From a checkpoint of a small image diffusion model: norm groupnorm.
Rows from block 4, named by matrix and row number. Rows with one number belong to one channel. Each number is 500 + 40 x the weight over its row's rms, rounded and kept within 0 to 999. All counts start at 0. Numbers have three digits each.
# convs0: first 3x3 conv (model.enc.1.1.convs.0.weight, 96x96x3x3), inputs 80-87, a 3x3 kernel for each
# convs1: second 3x3 conv (model.enc.1.1.convs.1.weight, 96x96x3x3, transposed), outputs 80-87, a 3x3 kernel for each
convs0.0:448517468502559518495544512509509475503511484478489458504538504537559537495529499474443443441403404411387383509478482474437457457437456455477451474491475451470439494460507460432474484461518497471483465446467479457476
convs1.0:581622565541520521464441426518531521511527509515518513518587532531553526520521523525562517556599534502509471526569529574562557484450446511574498568643557479517448518514526505481506525497499471450466432384430462426466
convs0.1:567525582466424454579588628544517493526512495533490497531520564492457473521508545523516496515568484479482421475462501520507495494472431510527463479443470525492516470475488557492542429452546475476517558536527528503497
convs1.1:430541492528644590448526596510453518454430483471451501516514458508524426500454454515487529469476471499521489535453608488462604557516477547464463469451433440469420452431491445501560513556519487477488515525574547598502
convs0.2:480483525426437476459478544544522525518513522550521546467455521467439478499487522510516459502513464522516445497498498526536506526518495518510498489485502508492498469453507473403432535469450484487486510498481549523499
convs1.2:514482483524607567524629619515460508452440464475459493510442476475469393493487474473505530494484474540504489445445568427461538428429435447382477340304379411374443464525514497586568491563537438451477482531534462507482
convs0.3:436442438419454462441460463491479409527508420502503434424412413416408426412396421510508496476496489468472462500522509494499484498499481503456464496426455480442462505602586452599591533629608506534511504526501507510499
convs1.3:553544474568541493573581531463528503521539502515544486540512511560520472557528514569532496646553416601520416505402490574493530544498566555527541602545534604563557465424457447493516479532532473461464500492491460484470
convs0.4:551535515462468447542603540560547501568560482588581512472463450465467464499512506507511544478501512452449472453455525450448487459446464515492496469456456495485495546547615574497562533535569508507516542539532561552569
convs1.4:448503465561605554583635599438477481457490480432464451477454445492501470498531524473505476496513486469492480553410511504432461613510549504516512477491465467482460516439406506462433563495528460432436520500508560549537
convs0.5:527503550513509537521563572501510494508521439549545464505503531491487496482471551498475447489501436481473394526544560514533509510450465526542480465466470455461485449507558482509449529540557467485487479497475505460491
convs1.5:475420448500458480513603607492476462480494448455465425517512460532531449471431449484480504500519518481509504387362476390510533472488535579496492492474443447462444411436461473539520464531568460436498435535555448509489
convs0.6:543550522447524488478559531554548513551549500582590547470476471466500489487523499514520528483475447476463470482494538475445475511496503503501514449453490471489499527574634500463573613596675508515497504475463584570563
convs1.6:405411457520580551623670640465467451453464446454465452478455465489500442516535503493529539469472497460474458512415525461425464570520547477490468432429401459474451510482498501465508524505520440398426488488514543545542
convs0.7:506514513408452444456489484469474442456504523482505513509525527451469459458457482507478479521524517483499499452433415525528533485497519523534543476414461469438458458356363511518534481491538483478460558575541519531511
convs1.7:448512541517548615460467438505495461490492501489485478502554497481588502419529536535516532407431440461484558477496571549529546506507471551519513530501504518490509466477499502503524482517463519533526528504495438463425
convs0.8:588573527481515443442530471479511498501543487581613515471530452461549454430535472469459519452438449428464490473488507454444504480468515475503477463489482504518509513571581580549558533532619501521480491497481538502512
convs1.8:459451401520563477587648544431462443441466439431457471479463454437463478511504536520566510472500536457476532533404509503436481516471535471512423398468407406497447528431469549482493539462527422401435492483480456500493
convs0.9:462520486495553512501575525481509458470506452468492454454500458483525479453501456477427454464435441451441444530501511470413436506437446486494473465478481461475481470431491475421462537484552572539543514488512534502534
convs1.9:470476427453391401455413406450519483488536492454484428561595563517514517500477506545587560541567536495493483489394460546455450556454499515570485535588510459494444472392467499445467542486509505460485504473484495479491
convs0.10:560495522502452456569535553516505496506529505537539540481511523467477515483471514508526522493515483478516500460503518435462500495515508505509487495487497494450495494561541507439486604499589507552518477485472552540533
convs1.10:374479367496594541561596538494436513459446478483452509475495451434510468488506534514535511450481483464459495560436529508435456520505464480425483443423441448472468491514489505500507483517477438406415511498483491530496
convs0.11:518469470480437430493460464540525531523523513579562587445442464458432472492465502504517496495497475464490474493501537481467484536514498516515504507505521508512521543467533496354436637516511478495467459464455521526480
convs1.11:456378432515586488627651568488434503430419457467458500506419528456475452496519507502516534480473498497481490451444523434434450475484506431403501349321388431413461483529480531553517515517506436440437505533503473519506
convs0.12:496529482519547501461492446392409423415432443476498508507530500528563536515543515399389429375357421480469497440423469391387451475490517457478463487498486477477456473484506474495538559575594491468511449426486513516544
convs1.12:489516537488405475500392463536537521523548534541544546472499464515493515502488536504516501553617573546605536465462458511557515495499479513574521591659627564599565445416465433466456441470437506515521490553532483512489
convs0.13:487543484534644558556660580493491495527503505519489468532545530450468448483506494508501506489487485488488472503496491498468488479450504448468481439447487494479510527498534485500545456483495524533536502496501515494501
convs1.13:496392433517394450506491500441532442513585481447489404484562479526604515493546528519577554540612535454521509537502519493498515527446533546510502536463460545474562497548497507540499480512466523552551542576560504479475
convs0.14:489494507502492512503500509525514525516495514551541548477462472467455458472464466540524526518521526536533539481476484480488489514508504530523539508512527528524540369371378362372371391401423485497482495494481491493478
convs1.14:556507554571563579615618603487481483491486485488479481475479484538570556527557526472481478482476480495484486461442485433434466449447470465445458451436445464449451529532523501510502510509508472475479496518499489503490
convs0.15:535553479580609526551586516416428467437450485430448480490482478449457447454475494490501509469499472492495471501513505490488486492486495493513536472494510505511520516547508549580513517591529521536539497513505511495502
convs1.15:479441466484387443482411508528537502548567538535543508516552532550571563529540559513596582572697637473540493557476493504489460464449458507499503487470470501479494442497500509561529506599527534524543508539542510532534
convs0.16:492536479548650576519601526557554502498457390563522471527542524483520534479497499482465484491485469512492486549534540508407399574500487501462450532485460563535506454457549511470493474509477544539544493459447516512514
convs1.16:456468471471498484479521515507539485486527475503541497512494440584592542527543495563605529606666589541555494501346376539449371537501495522544511544548497520513446486412446579532503491499482499447425553523437564578544
convs0.17:511515509542539534609566558448530476417507485421501479507442473507446441512466472498474491512485509481472501523506462530543481513502495523538564482504507451488502442416563445517510499517452503521503505527514522521536
convs1.17:518444535502412483491452472463546460458537416464528406490547569521531543537546550547601570554627548477490434544499455430480484425415477443448440539519512501476485544510515460488546465430508556541498543575564475472500
convs0.18:506548509549615562523573536508519471498490448453428396450478441441477448446486477517512513507484471490472454539484472485394416414346376531518498518508485501499476549460472491432470451447498553534534509475492482456480
convs1.18:452442459432409452430416384519534519534550520507505448556583588546575588512535540591622607589641595510534508562551548524487440510461485500497461523511480451451446510545507530509462544503488561569548563539468514468454
convs0.19:472545469526660560489595514499505479496455475461408425494517511465519472482533503498505522478471475478466480530491477511417455464429471522528514505500526515501507441414458452479507498556554525542541483452490479483500
convs1.19:476449466470433491486504536511540504547576538524525471507589515522599547506547523556623569625697598504535478542490500508458425491403442537537501534493473503434434540585546517533490512546481539530524543549496550528503
convs0.20:489486492461470473468471464503539505515543515486518476519545536510539533510537534443462448474486468459477458484508496491517514489503492479491471497504481454471451486472488506486492531495514461482455481502485476495479
convs1.20:474459458359357376380339372513551512516546519503529503510514518451438454504474484546609538551621557517604538470570489487534506509570526514580531570628568525582517489437463502450468508459486513517525494473493512494512
convs0.21:487532451541616561537586528432431464434459477468461471457449464427416430444459463500504474467497458491496453534508500519470450515488485476496509497509512533526536517506522530566580483527487537542540488492489497504495
convs1.21:478471489493468502491481514522525492560553523543543509525570520574602565543588559499588538615717624464527487536473473488479442476445469509477501536464488546488520464533489470573543478553529531527526523552521543548520
convs0.22:457514463483603539519642576520495489532468448542471487527488508521445461512450483501494507465489466510527470516495513510463452528484473525503479507479485538492525534524514515478498518502498522518549493479470509499489
convs1.22:471447496465456506467487550470529514472552508502571467497556481537575505475534519548649567613684516498521428489446560482436470495414489530447520521421494548479509478540490522580474511559440499519525529575521544544493
convs0.23:523534476562593534556582520482510522424428468424420437438445433480490458487505473497511523437458505435444485509514527400457515363394487458450480485471470516508495520571562484559596451480517528529539435438511427417487
convs1.23:468432442461375440458424528496543515476535525489540556450515515525545522519598561492534528579616559531577528588565519480569549530530594525559546546564539538542506547557559432540546491522551577581574470554574508485536
convs0.24:547523525476443455533567543522473497513471477505458479501486509458431465538546547493499485515537510481458460478473488504503508517470481501473480476433445486458485508523567545511539452409444459463467510517518531521514
convs1.24:363472434529613574471558535563517529488485494511480508506519453524565515509535494531509510496534529485528506622554632566514583578536615554521516554517498556518515495529523510508545516532555520521544568534578596571607
convs0.25:482527490512545516492532498513535509521541517511528494501538499514546518500531491428384417391343385377343384506482484487470472469453460480498481497510499500504484468436493439422463466446509498475486487479474483470481
convs1.25:525532539518508533500508495493564508547589543489531465453469445471453456465458457526596547562626576526572510527523530496495491517497517526595507565618549515560496478441505453423441496452480476448480457415446508453494
convs0.26:565505563552456479587481529488487517498508520529537559500492538556509521561495541524509517468507496503534517467490486459500504532557497543511503519491495516462492562576510499436481623521459490516489456477468535538498
convs1.26:460497419514598507538526514485449516474472515496479520511508507453515485519520566531558566498525502497528547511455594546497527524497439467432511422422460474483532473549527528554501518562504455433476512515533471524496
convs0.27:519525455513564515458501496527550513491550511564608543485496537485540574481539570505487503515461464513496510504478458490414396524515483499483516496492502509508532606517489592482475526527560528512496511477467537522529
convs1.27:470481470477525479592616496488504463506528478471496437549498507510509535543560547520525522503544594465543561472399478588483388578513529486507499483499471479444455406457479565480439564480497469441468577514426526480466
convs0.28:473426440515487485530514537535524531479502499520553561591556578553503524553466526503507497481504494504511505539538553474473467516499482489467495477433521488431523585567615495497494546526495524545526478488478505500476
convs1.28:464440477481480473581576599509532511502529507506525514472598489436599467422500475502530565465493499476476508485466518486517505545538551559469537522470507532485537461498470473493439472516430470460534482516545440504477
convs0.29:492503475481513472469513446503559479516561499550571501563593579526589535517563532481482513499514530519519538488494473504506508505503530482492483444453456491490487452498526503522559376529553517520506540536536532550550
convs1.29:522534487569574523550585549478513471497536495454487460524503511524516508585559582523591533500560494501552518508442542507483542499478539474507429482526483409458417472443475525498541557556580471464469509506507482509476
convs0.30:430421427438450454460468461400374370420393365489464426479462466486480466463454443486501484474503498459468470525512500526507474530508487428414392446415405464448433510579572494615627491536538518521525521516513526516516
convs1.30:569536532579641638602652652565541567537505497558541543492425494494453455508474482499459495587506441558527498395414454496506525472475507520515507507491471521513506423462463451504538456485503463506481475504498466486487
convs0.31:549555534479512493502516511482493502513534525516539554510563519418515533468517554475415469529497466501510502469444479509438469497483478516514508484501500460476503491477525520449501562556557448428442499489471494508499
convs1.31:487569505449491487412398404515455447534484495509495489397524533399546608484465521492524560473515505510552494508448457613487427550587561539586470513566463478542499480481488536449450498493490587527533619525436510551513
convs0.32:482466496468440456470446465528505510516512515535529543464439464453429452470445463518533530527540537512529534486483481493499497510508502521523542497503520500501520338354354369341368379373394470474461477468466468473459
convs1.32:490467480532573537539577531493455492474453480478455483473426497500520520490503515459460474426409438455443462470449481438436457463466446444405433407378400439412427550591549535572547507538513501496492538549531538556524
convs0.80:460445455452435443444431440456455424463458426433437412468454462462449462469459472488501496493497498481488477478492480495515502485502484483479479469464465442452453482518511507535534468485488473485480492508498491504490
convs1.80:501537508438477455403386404505508505500504499532542530480476470473457464499469484533484501519466473530494482526597489550558502447468436529557555545578557554606577521535488496482471454456449506539501492499462445438429
convs0.81:523526490576544509439442452543451454509481496520506540504547507551554523499488495519505534478439513478455500549478483496439426507476451491464514468500498483457464504524459576524531471396500564525528491485517531491502
convs1.81:478504433488477415580513443452426429536510542449450463432429457487493523501518477495380483431396480489467518482391518492400405520486548485472485529549554493525493504478551485442441514429518488536486518540480444467448
convs0.82:542552546502492490479507502500415469541469483591505538477510490568588601508510509538540548486435480522480514474427452480431447523485502502478559481500495496491490538535523595462511545489583502498488508490485512519509
convs1.82:484449417505531467567574486533468510541478519536488520462437454427428454458523469466345432421322416526468530520395508544437482513450465502480494480491484482507493535476506499466431509473524454505471529554517486487450
convs0.83:431442438496516520481501515546458504526465499589546572498491500521519523474461480508521504500477491483472481528512540498477477553516531503511545513519544511524525506435430503332359571457550512520518473460450485469475
convs1.83:505398457528511478592607528492460473515478489505477492501448460511508498504538488467413441420350426487445486387320416357354400422425466505468499442421453468444483482471496481488481483494493451470441512562497474516474
convs0.84:507500488586519495470391396468484505491513573499544592531556522509480468485495449495524489488486501493499506497500452486517503462494509483488515533544538520498506570507463649671576516436451546545479486501482484462465
convs1.84:560539539535477527575484525442445466476488506465470473489562578504515583620602629506496472518526476483486432509461413555530475510571557427493505505532528523558537523541527562535527481548547503498463515507462464477472
convs0.85:505514435455533502517527462503498509509533557551541558504441492525472561467449500477522477487464490544501491505502474541500496508482538458512497489479499492478490503525602570460505498456573508524490505472467487483512
convs1.85:476473532512490500528505487454496465460503428499543500418501523460488484548564585508447469490455486537502454549474513474431499460500523494447533519445514555536542581537526539491520468573491485498466491522507464471481
convs0.86:432396418422406414438402430538498523508483492534522548493465495462455462484464477527530524527513514511515507524528533499502504520526532526526537541550550543537545438440475442375413514507514498509490472474468472478466
convs1.86:561465514604602571636656603525479502505485500530516523543468541536530526543537518486477493471433474491461481429403420364366378402411413462403462382337385449416452508527504501516508509518511476472446499514473481495473
convs0.87:521521452534556544488445464504443546516475529551540553493519528500506546495485474476535458469482456486499470456468502489500522466528542487504544522482524511490490515587580532559578492491526503516506503466468505514485
convs1.87:536485547517515522577554625489461499480449471525457495508509511499535519562576591470485474480531496498526496517468422531468452556519472508502544518494478564548528493560509558556553416559511478502449518530491485502464
convs0.88:469515488485551517468500431519546544507490501520525557511549514528566515507535477501467529486500559492531556441433463473473521491522530475500525480464450506456490502425473475572561479508457508491510528522526531540534
convs1.88:617585519551470555582536528464499512480518515494510501471538478527506540506506590551544461588577435539527500506446496584538424550494535490589564539593561489515492460450500515531479515523526511491481540560446491481434
convs0.89:498518490464479459455480466409418439404410416414409399489501487490504496474509496519489508510482499513488512485466476447432430469433447464442473443425460473466486521604551581684622465558497528516525539523521539511527
convs1.89:444463405494515477443474463538547553543545547558552550437399409441400414435372394524512495507496472490485455525512490505491468500493508521549525520544529519521531482482466483505470480497485516474512468437459524510523
convs0.90:539518425506535480453501518493504500524521491534529465521485443481505555497530521493506500476477517484511511465484490504520528478539535490501518516505493481486488516538530500578558343518566531536502519508503504524512
convs1.90:466492573478480545529513490520549429478542384483521441502512484485490496543526531480514470473513528443504525597514458568477490507512534512547422544568450530559526562558515553489533481559487466448457505454479501452471
convs0.91:541582551538548513497507485491525533504554555520571535479494485451445440469469466518517516485468516497497526530495477504520525474482520525526534517502499524518506499645494567724601457517447490468441469454449430432442
convs1.91:428400422435427475414440434502533517496525516517522522430429438457469477495479469517548507516558507488482475570612522579590507486521476497548518492577525481541501563585536515512480469476469501506494474452445507498497
convs0.92:492462470493482484518511516508528524525536524488512487521513521518518528551549557450455452471471468441450454472495481474497495470486477462454454461457457451460462597600594589586603619593612465480464480495479472488473
convs1.92:519507499411362395419348394519542530525533524545559550527527526468440465495460483526534527565565561530550536482601470513579520454509477533550550526527528544548546493506475524512508494479473519537515490501485497484511
convs0.93:433529502499583544451455484504517522527545538553552479480564493551646529501533458525518544509474525519526527512481476528498507499512489441444486461460488497492457455522507503597469495545418547541524547516521528548522
convs1.93:557468474593500529556541556434498481493553515477495440480450457536500487593576557395459448459530471526555503552580605522494535539500536449587528511651563496562488613590605528459477524484547473475473487460477472449468
convs0.94:481499455559526498487485462493493551498511563535536556502526519563549522540584527526522504493501507526547510472456460526525538519516511475500549468488503481495523516470523538547520471479408553530519544537524577547515
convs1.94:581503462567504493586581568498494489475481478487464459507517535495514523567579577394413442435503482485532516488500513515529543473460512466541554478514522508494489490550575563558543522589596488495470503521504441464489
convs0.95:496555512492559527467479496569529520572510456567527450478490478500521508508485488503502521520495503529504507478462492534513535491493501467474477466461478466496480540592558568632582425506468518507517560528536531529534
convs1.95:569612581583526461540519481435489422460525455443505443470484462521531481547550513405503510474542527465536462573553566493454562547463546419501483552627618529579545592567562509452516588472507525544500493482505459417450